config = dict(
    arch='jasper',
    time_shift_ms=50,
    targets=['tempo'],
    num_classes=10,
    norm='batchnorm',
    hidden_act='relu',
    label_smoothing=0.1,
    init='xavier_uniform',
    max_precond_dim=1024,
    lr_schedule='cosine',
    final_lr_fraction=0,
    weight_decay=0.05,
    adamw_weight_decay_other_params=0,
)
Rows from block 4 of a small sound classifier, named by matrix and row number. Rows with one number belong to one channel. Each number is 500 + 40 x the weight over its row's rms, rounded and kept within 0 to 999. All counts start at 0. Numbers have three digits each.
After each channel's rows are labels from the 100 clips, of 14976, where the channel reaches its highest value: "strongest on" is what is common among them. Only what is clearly more common there than usual is listed. The data: short pieces for a synthesised band: melody, chords, bass and drums.
# convs0: first width-7 conv (model.blocks.4.convs.0.weight, 112x112x7, each kernel summed), inputs 0-55
# convs1: second width-7 conv (model.blocks.4.convs.1.weight, 112x112x7, transposed, each kernel summed), outputs 0-55

convs0.1:520442532512525539516508482519426485487513482479452541505535549585568510538534493463472578556443493411504490539525524436445523460482520505586541532488523450523509410469
convs1.1:507493526554522498477479504574527495479475464456457578493505422490460544515556479549497476511545495536553506494492506539514528523529467533479436487515493499541445535515
strongest on: tempo: 70 to 80 bpm; tempo: 80 to 90 bpm

convs0.103:483510521536549523481459481482463510535550499425456464461510437530486441513531548592492510454522599464478491540522498513515485562468502465482489469555624474488477485534
convs1.103:487491528510493489521421539450444527469487491548425516476608525507422457482462542417456534517497498531460441469458541492524517513557480523578523472444498504478463538475
strongest on: bowed string-like; tempo: 140 to 150 bpm

convs0.31:478503529492553478519466498503415478582441461483516497472471525527578475567474526539485454532492471435454528600466449474432505581519594442526480483437468539520480545495
convs1.31:535493617473468512504491500446497512491482512492477483496504500512444538449523407494544491492529598541529532455539546535457532474430508488455532496436512544488543467492
strongest on: tempo: 120 to 130 bpm

convs0.49:492504530497467489512520540497567513475457563554470507526470509476504503578527462502520490570456594438472512514438547517469470507530430454423476500569548459500412530521
convs1.49:467562514542486498550497530483463558529541485506536507499466485532487521492503479523550467465518413501569536499520491466418483497476509431517560543471423468574496458533
strongest on: tempo: 120 to 130 bpm

convs0.59:488474416500433444495529564474545498461475575508517505501496497474467476471481482518489471498521514587479471475544360502410598506533497474458493509468418481469503525507
convs1.59:461509513492462495449480456529524507596455495480537495474496564492450457511498475464488519439535472472500492502441504473458498517528549502480535485485472441521479549467
strongest on: tempo: 70 to 80 bpm; tempo: 80 to 90 bpm

convs0.107:548512606534494548557498481479452515527519537478471485500453479508548511457543516501535500510543515494530512619510451507518515526456463550507517438584480501480494498437
convs1.107:510484563462464477489539501455475514532450543547482475477463537527496420516532454521444472532537503449489509408493469456430459497514472501481545455511483535526483507491
strongest on: tempo: 110 to 120 bpm; tempo: 100 to 110 bpm

convs0.73:528514526481494428530548438449496465497473512544492498432451515382500523525497487482461537548483470466430499455543472470436550517535444487524509527473498455496566521466
convs1.73:541533467587488440428485483565490487556456522444591451504555424506471473542426502498537519485478464487496542523479522495450492519495525496439500447514530572487454541565
strongest on: tempo: 80 to 90 bpm

convs0.8:529489581469464483458482471493510527502488458491492505523512482549437466416508528401485455541479514464492466523535485460443507526483565445504534433504486547537504456526
convs1.8:430504559491542557436630531521497472414513503492542510453507523498537482477459438541505525477515551381574482541468485443454507450468535531493483512500465478513532485476
strongest on: tempo: 120 to 130 bpm

convs0.85:537546496516491499509511564498523511454483465491468461550511493539484521477467500471476528496496533538498610479533505468501517524482555474556592581524557485463389506515
convs1.85:531495520435568526501483434532507541460483530528458452463516550522484493535474505544531439500471533438448511538469527478481496453439565448496469385470502517477577519482
strongest on: tempo: 130 to 140 bpm

convs0.15:606471521451488449469517478535493503497506512548494535480557527543418554539514503457516510469501566503417550474437594439484491465465451485511496485544481477612459522418
convs1.15:491543547526482546523516471504540523516571536501408476521526578524552507454475497547542532485517486464485526515505462497429546525491474514500506554470455485487514534526
strongest on: tempo: 90 to 100 bpm; tempo: 80 to 90 bpm

convs0.16:550503524565502513479463411460496475416493482465529504533505547413540595557536556490499530474522569541454534492407537481524519520434490490511429486475492502474442538505
convs1.16:516516421541569527455487481582449539566539479515464481519512406525498446452481544495498512521407481472543608507547444495529542470520498540428571476502496470552511471546
strongest on: tempo: 130 to 140 bpm

convs0.14:456423486468501504562574492487445559523524499504480504520511542467476499477529499482560552415525474522468508506504412456526518534531460506494549428552549516487543457476
convs1.14:501482437507514462499452507601499433535487461460501510505528450476494450435481511462465452542528483541467537432454494530475535522509451440469528613481529491503470496499
strongest on: tempo: 150 to 160 bpm; tempo: 140 to 150 bpm

convs0.86:507520492466552437507451496514430511545546502579503465485485503534493555446425446541530500490512511475392559480517537436536493473521528469450499523540468509522485526544
convs1.86:440481615467469592584571477513469508494487530453508545487479447442541538570531583512524515527481484460525561442492443561468432524495470490533509521526435512502474469500
strongest on: tempo: 110 to 120 bpm; tempo: 120 to 130 bpm

convs0.95:462512491506539566537534388474499543443483534487393483431499575549471511438516463447520504410501560528424514506547494518513483450439513515485433495439513556489501509536
convs1.95:516473536492511524570453498534439446525542511556572507467482490447561532464506564424529553515526525511499455523566526446539517549504429520541500534440479451451446533488
strongest on: tempo: 120 to 130 bpm; tempo: 130 to 140 bpm

convs0.11:502475542500494474546480466561527479507571483470572528441456494464511529584483542424534473458527528504412529517510620516463573520487464540563543484545478503465547517489
convs1.11:453487516482493489448499465499494461454431528484499423480486462501500484497463461485410429559515496515536448440451465497464426489561513458442500483517501418465527581470
strongest on: tempo: 70 to 80 bpm; tempo: 90 to 100 bpm; tempo: 80 to 90 bpm

convs0.99:521450493504546419407503493484499538475489549440496518463544451473478506474494499504482439577532600533515518471452552464473498479472472519474472487488502499448405534524
convs1.99:584504507489474541444505519505561500494502505544457527510501517513464423430501489458551477438429479426499567490470536491485517522521461580486496502517533469486473580452
strongest on: bowed string-like; tempo: 110 to 120 bpm

convs0.78:502466497469466500503455499561586525521543453540502483505528479494414583466481501500480567487477550483474475518512545471493572525539496543480485437550546500481529557489
convs1.78:466531499500471508494485528471432519494425487467510503469492520496461555544488477449526535448483456491541478486515462486470465475505460513517460495458451419481470508529
strongest on: bass line; tempo: 160 to 170 bpm; tempo: 150 to 160 bpm; bowed string-like

convs0.53:531491572507483554516470486531473474493549468544557516492503499497557514493486513509509531479488493449453505498456566499492491570516429604543558500575539545508531524445
convs1.53:514502404499557472414518528511566518522453518500500480527516421456440455420464467488497461521470469506478513451472448484531475420504505455433454460502531506443558424498
strongest on: tempo: 160 to 170 bpm

convs0.94:526512529499481468495516516515571503478500450502535569480558482499495515462531570533540486528424541469536435543379437526586451564457487459520554452478510463490483506463
convs1.94:460424453498497479490516511440504476522542548445550420471504532510496538499480480562403558444530497523525514472519485439497535504510448456508528537517558559513468530490
strongest on: tempo: 90 to 100 bpm; plucked string-like

convs0.101:551465488493466487421588493488492485525503516532472516429477490475433440489558559522535450446547531418514427397469558466495498543509505487482394456469494505468467553477
convs1.101:515454437519486501492442566492450532493461456479491476539493524484504521502490484491492523474420503540500523431481504487539490491488594559510504474493585503477537447542
strongest on: tempo: 150 to 160 bpm

convs0.92:475504499515512467474480525519605559513569522523501440553539428456470520451494444493457505448526586491476485557469486399542506471413508551469439474443524499503517472482
convs1.92:499513491475509551498541474524386457482504450522520592487485496416462482522484505563486457488508464475604511540551469496468497500512450505501501458493469476590552492501
strongest on: bass line; tempo: 70 to 80 bpm; bowed string-like; tempo: 80 to 90 bpm

convs0.77:535424459429481534473484526495451501476558513517551461542572571498558542455501505466490484490519454479477475567491545478436524485506507502544568584478490524504489558467
convs1.77:511474421546577472503545520507491583496535497550593494510499489510404433513503473474521534541500475558463483511504467482491524489523538506414571514474513572465484527529
strongest on: tempo: 150 to 160 bpm

convs0.74:534531520537514505524567503478533523475513529505438488507515466574521419437486481464482503519511439525505536540508461452512395468498460484485553539510488466489455506554
convs1.74:513480502493527572495509468477485540512518535497482458546496547437423507479487521500549513507424564476402507412543444452488476536476507489486522452480490447497446474514
strongest on: tempo: 90 to 100 bpm

convs0.106:484419474564497530499454459435544429473531518491522513486533499552489451514540496456525536546511474470505557471538565458519477493511520419510535577537498382483494451438
convs1.106:536527546564415499485515463459516470487525494474555455454527465464463468522476495526425479482452441522527484517455428549496522503529470509536509497475511484486526545569
strongest on: tempo: 70 to 80 bpm

convs0.97:525527527492514477498478456461509504522520515493481475435515498480522564502447548481519464505465561424448535482516479478522558526534498453484503494538456553571414496532
convs1.97:468536436562479522521500483463501450503464514475519498528470528503516494473504519488440500458507475521466564466504490502483445507479522460517505430498527449527423497530
strongest on: tempo: 90 to 100 bpm

convs0.29:519495441509460566499519504559534494483478640523450475512473456484492458491436533593526561452493480484459445483504536499494528474495548465539531437474449553456480463437
convs1.29:454532499505498460478525474550508510485431418508489458574463455534422466461499465486429519473513527472544528505456466468489534568534461497474547546484592444550518511535
strongest on: tempo: 150 to 160 bpm

convs0.13:474448557486538493551460533556471515472591543494564509563526396447462470471512524516482551462481438510496558550556449471514534481466528478529503463422482489515581512554
convs1.13:530411495486491577446521604504427476476517435483565559520478494519508505470519530511583392518504506480509470468540453538559496516478496507444469499537470452505481466490
strongest on: tempo: 160 to 170 bpm; drum pattern: shuffle

convs0.22:538515428576455498498531546465528467526513469459550502540455540528475483558486510542453497517498443437503522476507472487505422500507567529480536581409526481459462540540
convs1.22:491464457485511482514414476486451440498482538511543482483571456525571484544555512525547497522439481484583557500540493502497438466489563516522452538497560479470427432496
strongest on: tempo: 140 to 150 bpm

convs0.27:428433448529541500492483489464521581518486533501512441476456454515595473515473563602503529475552512538470491480537545525473473518500473591476443532500507554541451515460
convs1.27:523485486506456484503468505436478465478490516490421485499558489514469453477441502460464485427543562517541546510511485477500511475469544527577554557467495532488373448541
strongest on: tempo: 110 to 120 bpm; tempo: 120 to 130 bpm

convs0.55:628416469544505524506606546493456518458506438528522452538551505527461475523520474536491529447524537518451544509485428461453523488414525497541463532535484417520433496456
convs1.55:479442437521508500519460475446456535520508552524437467529589445540512481473528523448529561566443492465458473407517395503473557487509435500500527435527496440503516478490
strongest on: tempo: 150 to 160 bpm; tempo: 160 to 170 bpm

convs0.70:471473477546422493498481514466546463466461555484454497450450479532500505500460543496473499513454412461493520591504454546537493518514571494408472519495419414501528512458
convs1.70:486512558447475556527503519496449462409480492537592528528460495490522541536559473554589497486480579492475507473527469506477499515499556495579474570473511475556508515507
strongest on: tempo: 80 to 90 bpm

convs0.17:521548530457568471493452495482494515495500550455473492504511493489530502481535470479545445460515572553403523488441439455594426471408478522559406510466493469512503489486
convs1.17:495478454461505517467431461526444492504517439422509478393516475574521514537477507560449471512429418486468477556536529528521516475559549525469560563485467562497483541514
strongest on: tempo: 80 to 90 bpm

convs0.51:480429487428532405496521498461568516471484485523542459502514532405462498493501457524496502445411589538501492462503389554514486538502524470485495461447522494423509515520
convs1.51:573537442484517550475483513512517512482491473533579502512502525478452363451503486533558544519467472480533516527505469510450465421554494551452539527480483532469498461502
strongest on: tempo: 160 to 170 bpm; bowed string-like

convs0.64:510482456484505526488490445483476519532494423460564511446519434545469473448470556528454515497431462473490556437504440516507459446507508554544490445546566587524478482454
convs1.64:455503497551487493475483496493518510612492496554460489519470491521535461473446547426441495473478539587494491589556497503480529479458495511419441540546483511486507497499
strongest on: tempo: 150 to 160 bpm

convs0.2:468527513398472461502490516491502382458399508508447455532514442557522465467455471512552490518530452506476547516463519505451464469558464434569499522520443502530588492524
convs1.2:477519535491545454451515514585537515452509455497508416493489501467465575482507467510444496511451455455460448446482533502508533506499483508564443493493556462442531515491
strongest on: tempo: 80 to 90 bpm

convs0.28:459463460538466529487571498535525475543533545531477521505515545517441508458481470506448486475509485479400428395452528528535532439511499520433631487484465524496504487433
convs1.28:503498558535475465557523461525500495455449509495526513513450488458493521525458455474568519531584491483524471436461475476508478625515483432478485423521543514463433531467
strongest on: tempo: 70 to 80 bpm

convs0.66:547559423539560478452524539502513479492531465499478484528459489499516494491549448471513512524497548518420487488557514431473538425517424484445517523497467563475492495544
convs1.66:432468512521455517480606502500509481566372494518470506455482525521561413509520468509552382442480452466488491492425551474503427528525528493513458452528464451517489491488
strongest on: tempo: 150 to 160 bpm

convs0.109:456470441503545510504463489446498525541462536438577582547568525496514502460410478562470540477523506503461524566535453461419513490500435484488503472494473543475562460571
convs1.109:482525488520477446535520558540411448452526465437514430439521431551483497492531486506562565508516555513615509557475487495580514458518499595499489575507534463505479522458
strongest on: tempo: 120 to 130 bpm; tempo: 110 to 120 bpm

convs0.35:541456546534540502501489532496500468552479507515483560489593515497495561502447539502580488471414472469423516469563491558540551473507440507472519516510493489456561482490
convs1.35:503501443503509481562537474448559496510531460454461458476442489499510502469462508553517470450574463548490426539589473494496419507515590500499571483464504610514498492509
strongest on: tempo: 130 to 140 bpm; piano-like; tempo: 120 to 130 bpm

convs0.108:414528434508473491472531513572567544553476526479484502441480470470460451422487509501536538486498571458450441472494486471503511514537460512438484461499484542588450530493
convs1.108:496514477548536481535490498552487480470536398442567542539458518452541517560509538453418430467490431513509483528506495529547503532483577525513468457462557550438497417561
strongest on: tempo: 150 to 160 bpm

convs0.21:490420523513509496440469503559504528561480506526535501470490487532517478528476492472507549460542517490538526553534634510391510520570462470474541526604507507545511541464
convs1.21:491433495544424492489490481503502423477548459529470512462490468485469459512477509472458468460489457482397476461482507490483529483543503541503493456501529413487523497505
strongest on: tempo: 150 to 160 bpm; tempo: 130 to 140 bpm

convs0.83:460457470541537447582440489492496461510537516461421450427475486424514439521437497480501522572563428576481526501506503530492456438496573518427474485492445482471496510459
convs1.83:520485484554476523473541503441494442464466498516521513449566454499482485559565549528518529465515528466498526474510507493498483561526523549596551497554509469492442549530
strongest on: drum pattern: shuffle; tempo: 150 to 160 bpm

convs0.30:493503486468424517487544496481492506468531451498495482481458502394530523505444509502483460517488485522475465579500410483519527550514476465509454492553494441421550487456
convs1.30:510545551524511449450526498516447487498533497507426539456537426529513486572562516492487485518550548463595582553541501535432500493491390505505503496493488549556446510463
strongest on: tempo: 70 to 80 bpm; tempo: 80 to 90 bpm

convs0.46:568475563456396448437452545495460533466521453511458485496530557464535517526486393507561529460468526513533495514461512455482464523394477517504486518509460573473407488563
convs1.46:441499525471499487508568534498512500537520561447481470450529516527508435520589547529475593502450511511558501495526459466555445488523569498521623504516508467501551499481
strongest on: tempo: 130 to 140 bpm

convs0.104:549426536444451504451570516458519463493479524504463493554429465480521534629530501498531519455551500477502534527456395441499519478509508494495471514470457428565480523498
convs1.104:486536591505427539456461523485512496464507506507546496473461412474551444402515588546520479542503463528508530485533509517535567439480545513428473469561511508480540482418
strongest on: tempo: 160 to 170 bpm

convs0.24:536510480496501530491559457458497514474451555525500472476443498495557491486466505480501458442511395475433501501476454462469481517479493489437493555420429553463446517580
convs1.24:485501449465494503419433507518394489514498549442517524493516486508547460493531481567508472551502627535477432508507545484556430519504454483460457490532501582498495492513
strongest on: tempo: 130 to 140 bpm

convs0.72:450428514511485468435519517510529496538485470465469528550474495521568469510502488562445480507490531476589533458469476503453555516446514511512531454477499443496425534562
convs1.72:438487452486519419487468462568444520558505489428536498455501523477438519437504487465528541526518492471499460483426507430415473476482443547593487466493510501464499495464
strongest on: tempo: 90 to 100 bpm; marimba-like; tempo: 80 to 90 bpm

convs0.102:490509502466499534534535599532524462488495536464521537468467485460547530583442487425474487471471503531454508491458520462447510520499477477564511494517507441500485502479
convs1.102:514502539483497448507479470514562504445391485547493568498531537525483522506531415521608500538499570433559457499477447477482432455494467476522441463484539561497482498480
strongest on: tempo: 100 to 110 bpm; tempo: 110 to 120 bpm

convs0.89:470457485529512471531483472518407464563469519440462507425522488516584514616509516433519485519527471442451437504491451470506475434460522496519480500438467478524530585449
convs1.89:542541516488475478470485486520481511474514462548466510427476507375483476517449524551418561570495554512520556418513579485459467498554435509546497436515535447540442561498
strongest on: harpsichord-like

convs0.75:516522576545502468488462465468506530478523499549500462521587566487514518517499453516515442496470442493538470502507530506525398460534511504470524477402529548540416555501
convs1.75:493470544482514504515537447492542561507507522436521511449576464482505540485479578494509549465540564482464452505486567521536563503481560482473499503501540492550490496523
strongest on: tempo: 110 to 120 bpm

convs0.42:442491513516530475543482575505607498510457519500450386522455487538487496578535457556513518540469494521452466466552490463525474555501494546562486492597472457391537472486
convs1.42:509486452431479468451505466521559495545453458496574486440569480456615478480467482537548532462433488537561532508483533481465479455418536462508507563477442469444478498482
strongest on: tempo: 120 to 130 bpm; bass guitar-like

convs0.6:498506469546521473492462450472568543529497500524444519456525499412536492437455520444517505510507396528447511516513517525525523512501592496458471554506498554515421513519
convs1.6:493498561498544520447506440519469525461493514555512492499481537490507457426525520551499435478507526475452449510500489541516522483531539470470449540513499504473542385505
strongest on: tempo: 110 to 120 bpm

convs0.32:485435516415516537501509507512562553535522518502499495428437438533495481524547492490558486497538470497556512539523584491489466455502496554561479544421428478495530518506
convs1.32:476471451535488509503479464533471500508453491487561484533539456496497432475411483470467497495455524542424528425494511451403523520536561444405532469552530526468499538474
strongest on: tempo: 150 to 160 bpm; tempo: 140 to 150 bpm

convs0.84:558504527526503564457462511470549590507489570503523581517438467493590550485499487530490519465534557504469502560437588460494504486535588472482503564510528531507489531448
convs1.84:457527515563478484513495506516517534510480541523509480517491538463420592494482459489503565528446505527489475575461478474546556500504438503467566479563470523539504519517
strongest on: tempo: 100 to 110 bpm

convs0.61:472442538482477541530510541531505484576513522493395489484485478502502478546515537491506483479522522477499454515543474427449524467465517489537500476596516494584511468488
convs1.61:457508390508486541460465493454514452433508529419427452499494514513457423456459476514514494481434492490485485391499426463453471478517514450468480510445457527462497466512
strongest on: tempo: 90 to 100 bpm; tempo: 80 to 90 bpm

convs0.7:568508473483530496462513519473614515484472524472488471511480484464504461439477529546487548509530595431493519476520455552529471459498499402522461475468536520508513445527
convs1.7:459490458495469490511498508436449434467476456544468495505471510588526489546479432505544493492474414466553510447512428502456427512511535452493564490483555452452519526512
strongest on: tempo: 130 to 140 bpm; bass guitar-like; tempo: 140 to 150 bpm; marimba-like

convs0.90:539445449543536489504472432423503492487506489470475564424548503478486424482459529549537571504554440435450438499566399459467505464507478472528477499449470529560508523542
convs1.90:453435517516469501489454454493535444578505496470525466483431529523543461554523435533512442468555521509436460495520564447426481509463524421490506493496549444495421518499
strongest on: tempo: 90 to 100 bpm

convs0.80:498588499523483481528507466535473516503461479520499532509524528577513513552487509414499529543421530476515530431570475456489481512454437574538529468474550489443458416447
convs1.80:499500478510477507451475513506500494472551479518519505556494443463454477447514482507438482471473441555520543427551571506494509445468577489495510543552466534484618508574
strongest on: tempo: 130 to 140 bpm

convs0.62:420511556541514458485466491462524544504543505489548460487483513480587474487470495562553532497496502505462480405489514449567408563541492476463449497531500476526483513523
convs1.62:549422443502492518526480477498577459490535491529524554488467482539523553486485511536532453520546569497522501631459488452544500483509567550522455493544505492467488576536
strongest on: tempo: 90 to 100 bpm; tempo: 100 to 110 bpm

convs0.69:439603446547491444541491443497498428464553528528551490582458522507514488504508436509499508504470420507406515554568536551511511542464490518474536571448451497487528455514
convs1.69:486488488451495419435464455493540504407516472461563459510555466470457538501511449506566495505428547461510473542384499531473512535506468442483488487541463541469513552476
strongest on: tempo: 80 to 90 bpm